Weights of a small image classifier.
Model: 6.91M parameters, 32-pixel images, arch mlp_mixer, num experts 16, patch size [4, 4].
Rows from expert 2 of block 2, named by matrix and row number. Rows with one number belong to one neuron. Each number is 500 + 25 x the weight over its row's rms, rounded and kept within 0 to 999. All counts start at 0. Numbers have three digits each. After the name is the row's rms in percent of the matrix's.
# up: expert up (model.blocks.2.mlp.up, 16x128x128), inputs 0-127
# down: expert down (model.blocks.2.mlp.down, 16x128x128, transposed), outputs 0-127
up.105 099:448554491481546501481532496516454534518506529491496504513508509504552467523515517480525507450488551530490503461520479538537502546494503493478489501536507496525532507495489511526502498494524534493537511506534509512509474490510507538458522507513522550490539512526480440516495520434553531534492509513507497516504491501489493500466538518498542491480546513492466501488522478509479527508511
down.105 094:491498505535469523551498541493491502481480487423538496504457438510490483505474516504509512524482466500511477497509484517515509521559473485460494437489496484469539502504528472533535483517489505505502498518509462511528514480471474521468503516498499489493482489509487479531484481524504460505486483507494492477484479505462505481459498515494546544498536482533579481471466475519513520531484
up.106 092:528486473478501555517492492488498507501497510484518503455513452512473494462517549503500496502508510514535481491488479481533456561514476531491481513513436486501517516549489507502508476483510533526474480493457494520501502525517474473468470457532475476461545503516515537516543525455448502482477530512503477495503449487524487504509490514510505487509446522519543492483494507484462535530514
down.106 110:512487479529550538530555471459464504497519480514488466499490491485493550508507446526536518492507468484470545494529524493513476501494490532453536535487449497502467469518521480480489500479520493485536475503499480509485529493511496499508501462492462521551501479512558516545531462512493490490543535489498501507524476502504501516485454498520520487508472488462469499532526477515515507487554
up.107 099:504495480515525500487497541564516527519463495499492479500479482517530541513533467485498523543498512497492526490500493473499519505515527440491447490483469460537489507491502451446518539499496537496489506513518531484457533463492463480496521463531501515479490477532488483526486505510487463514484503490481477488465479486521537504504545523524479495474498488458522497544488449513511466488562
down.107 102:448504490506522503508547521507501496486466543550476477502521477525503499498500467524471503529508487499471503524468509514470508516512520462524468522495498501483454523526498512474507497485508522546493495546468494495520505545494486556483512530464522515443519456466502519476520503446502475471505511506451473529485507507515491505518480513481579480565524485511488499527485513458478480503502
up.108 103:535464511467498488513518482466511462486502500439442462467474487504482495459526514529502490507518503535500448449518479482531484513450529486469467453499491484536524510508500520503476522485468555513504505493505491484521511463492488530539486487495543477505499510487459503511512480481518500509498511489495546448465519513531506512497565498486477485515507508532489496562523478499494471530510
down.108 108:512471488486488510504501494493452472498523520505511478513496490481467507501489493493524506513505479512471473479494552481490538490515499515486521485467496527439461535480468514471463492521504548440487481476536472486474499534499472490484538508447518448430471510531490490468486501477539509510498457521533489503505479478469516492513503550470490505459480481503489502511524504488514471446447
up.109 097:432478486504519469515532501478517492539502489484533509503478530509494494526485463476484511503490498486497472525526468489518565470480508474511500491466468489496453470472495501469521506540524502497537469481538491524518472480500463498523469485512482523493479462467490491494543496526469460566517488479533493485446514534477512528477539495465495469472485488532456480492518480523505530534490
down.109 099:497487506520500509510505500480485527488500459531509544483498471479505451523460560498490485511479488533470488455506464501468457476537477485486513483498477486509447531481487538511512468539477485536496504539490551549492467497522489504468534496500464493512508494492513492498497523502501498513534459485459495488497494504540461494534475575512501531553514456460480469514483508472492497493503
up.110 093:502483502500494513500499478525522457489485535494492467553476513486500513561481479477511479478522507484544488514545474506517537536473498511494527498515477515513554513476517497506496468535540487471497492492540511496506490513477513502469524514481477493495486483510556522530538503525528503512489519470442534505468491475478455474459536502543511422496522502518533503462501497540531513495469
down.110 106:498545517472504531483479478494499520490444510516494478484527493492441489502472538471501530509484483504539532514516465470490505486527511516532500517518494528530516518491553527488493500543513469494480486522514513443451481516458521484493504500495510508505523501532493511512557512531517540503517486529507537549494455494530489476518458465499546518455493491538547478490471529480519476488527
up.111 091:485491513472518538481496465505478496492538502493482526504468523503475482518523505472536480505539495556484509519509496538488529485529467509514536515518492492495511510499510491571476482502510535460503476490507490487511501526561587497463511521487516501480500493500514507495538545502514505515557507517481472491494522483499467504526519509526538457540472492549489524552508541499513456478515
down.111 095:536486486495497481485482490518514514529495523453509528508526517522466488508532499530491497471447520476507476555531509463469473462486536484427491492500498477471532499448532504522503526486494512511488452491528532460490493475509454490498495535496496476479488573489508487492484497500485488507536471512472518509485507501487532478467532481470548517517503480513497519549493481496474459448493
up.112 104:502497508513487500463520511475519482544486511493516523496496504508466500506521493508499517509518509488467533536518505491539489460531574478533476525527463461493459503513517506494486502490525499472511455498509486504480522518518535474497445441543486478530533534478459444501517510484492483501509459441520503536518497534470509488473503500492420485485520495513502516484456514482518516485527
down.112 112:514457487502503497475537532531490487506504487487519481512465496457443463499534518478519492499492507501508472465489527493485512436428490496489529538494542460504474496549529478484507520491470481487495531485537481497513467519515458490473499465561500503472486523509498516526517519516496502514455486524501532522459507478462471472514520507509482479477474442519546512538508489529495498508493
up.113 085:516491502488441474523517517503489477484567480534486530549508491466524511522480466492507470463479498513490506503546496510502510467466501507501477453496496526504542500534477516476537507533509488487449475493493519532481523502543513569496496503493520509503527479505498543489450464475509515499481501509490519465518523500484530470495453511550516504543498532512503520505443514488488550476510
down.113 100:492472493536508469467491554505500467453514494496451498477486523509526499513506515514470503490499485473522485517468548481500510489450461468523560570497503446487521440532510477485475501527527456462506491486507499465492489478484512503481497481467499467477512498508519543508498538523519511522517537482509480520489477488489483535510527477521508472520525492528566485521524520500509527500480
up.114 099:478519511461518467511499519469503502497505491493486514493509460457481457502520481502475560512487496500529482511446468485502494523521531488499484494468504515543517478492492482522523515486473499424527474496500510486535499459515522518460478501535515522505484518514488518504465456461520505495472508469458515488536518520523463505550509455494502454472439498456488456539491493495470524506519
down.114 101:490475486530481510520497531478481494474467482524492527472499552485494529513480521503483447542516501502473524512525509522528513517500508501494493512533559512467539527465467527471513494565496435510522504527455525508494500496493497543485492508488509436526496489497480500539459507505494503498457534514495480496527528474540502505520507446492531494522532464489490525536499514530465534521522
up.115 109:496537493533506516523538536506478543515451482550496494511467525503476521539484533515514440497502524477475494488510503507522489449555528497480479476504476476469519484519490523522493524549487485517509510476528469518490509505486520516490497497541469541529478480461492531492527460527447460514517495515501557505498544477492475455487485480507458544499488520489515507510499499537467491519485
down.115 100:466489481498535506514522527495505488478519489478522522536481449523516515510456507449578506497516469505488534481501462459516498495460490518493500507507512477531534449490496516532505490473496515505503522456490504537513475497557515509485478499518488523511497560530466475506484477462451526509489522468451487475510511523494469515480489543519490481547508502523498515495500513530462471546516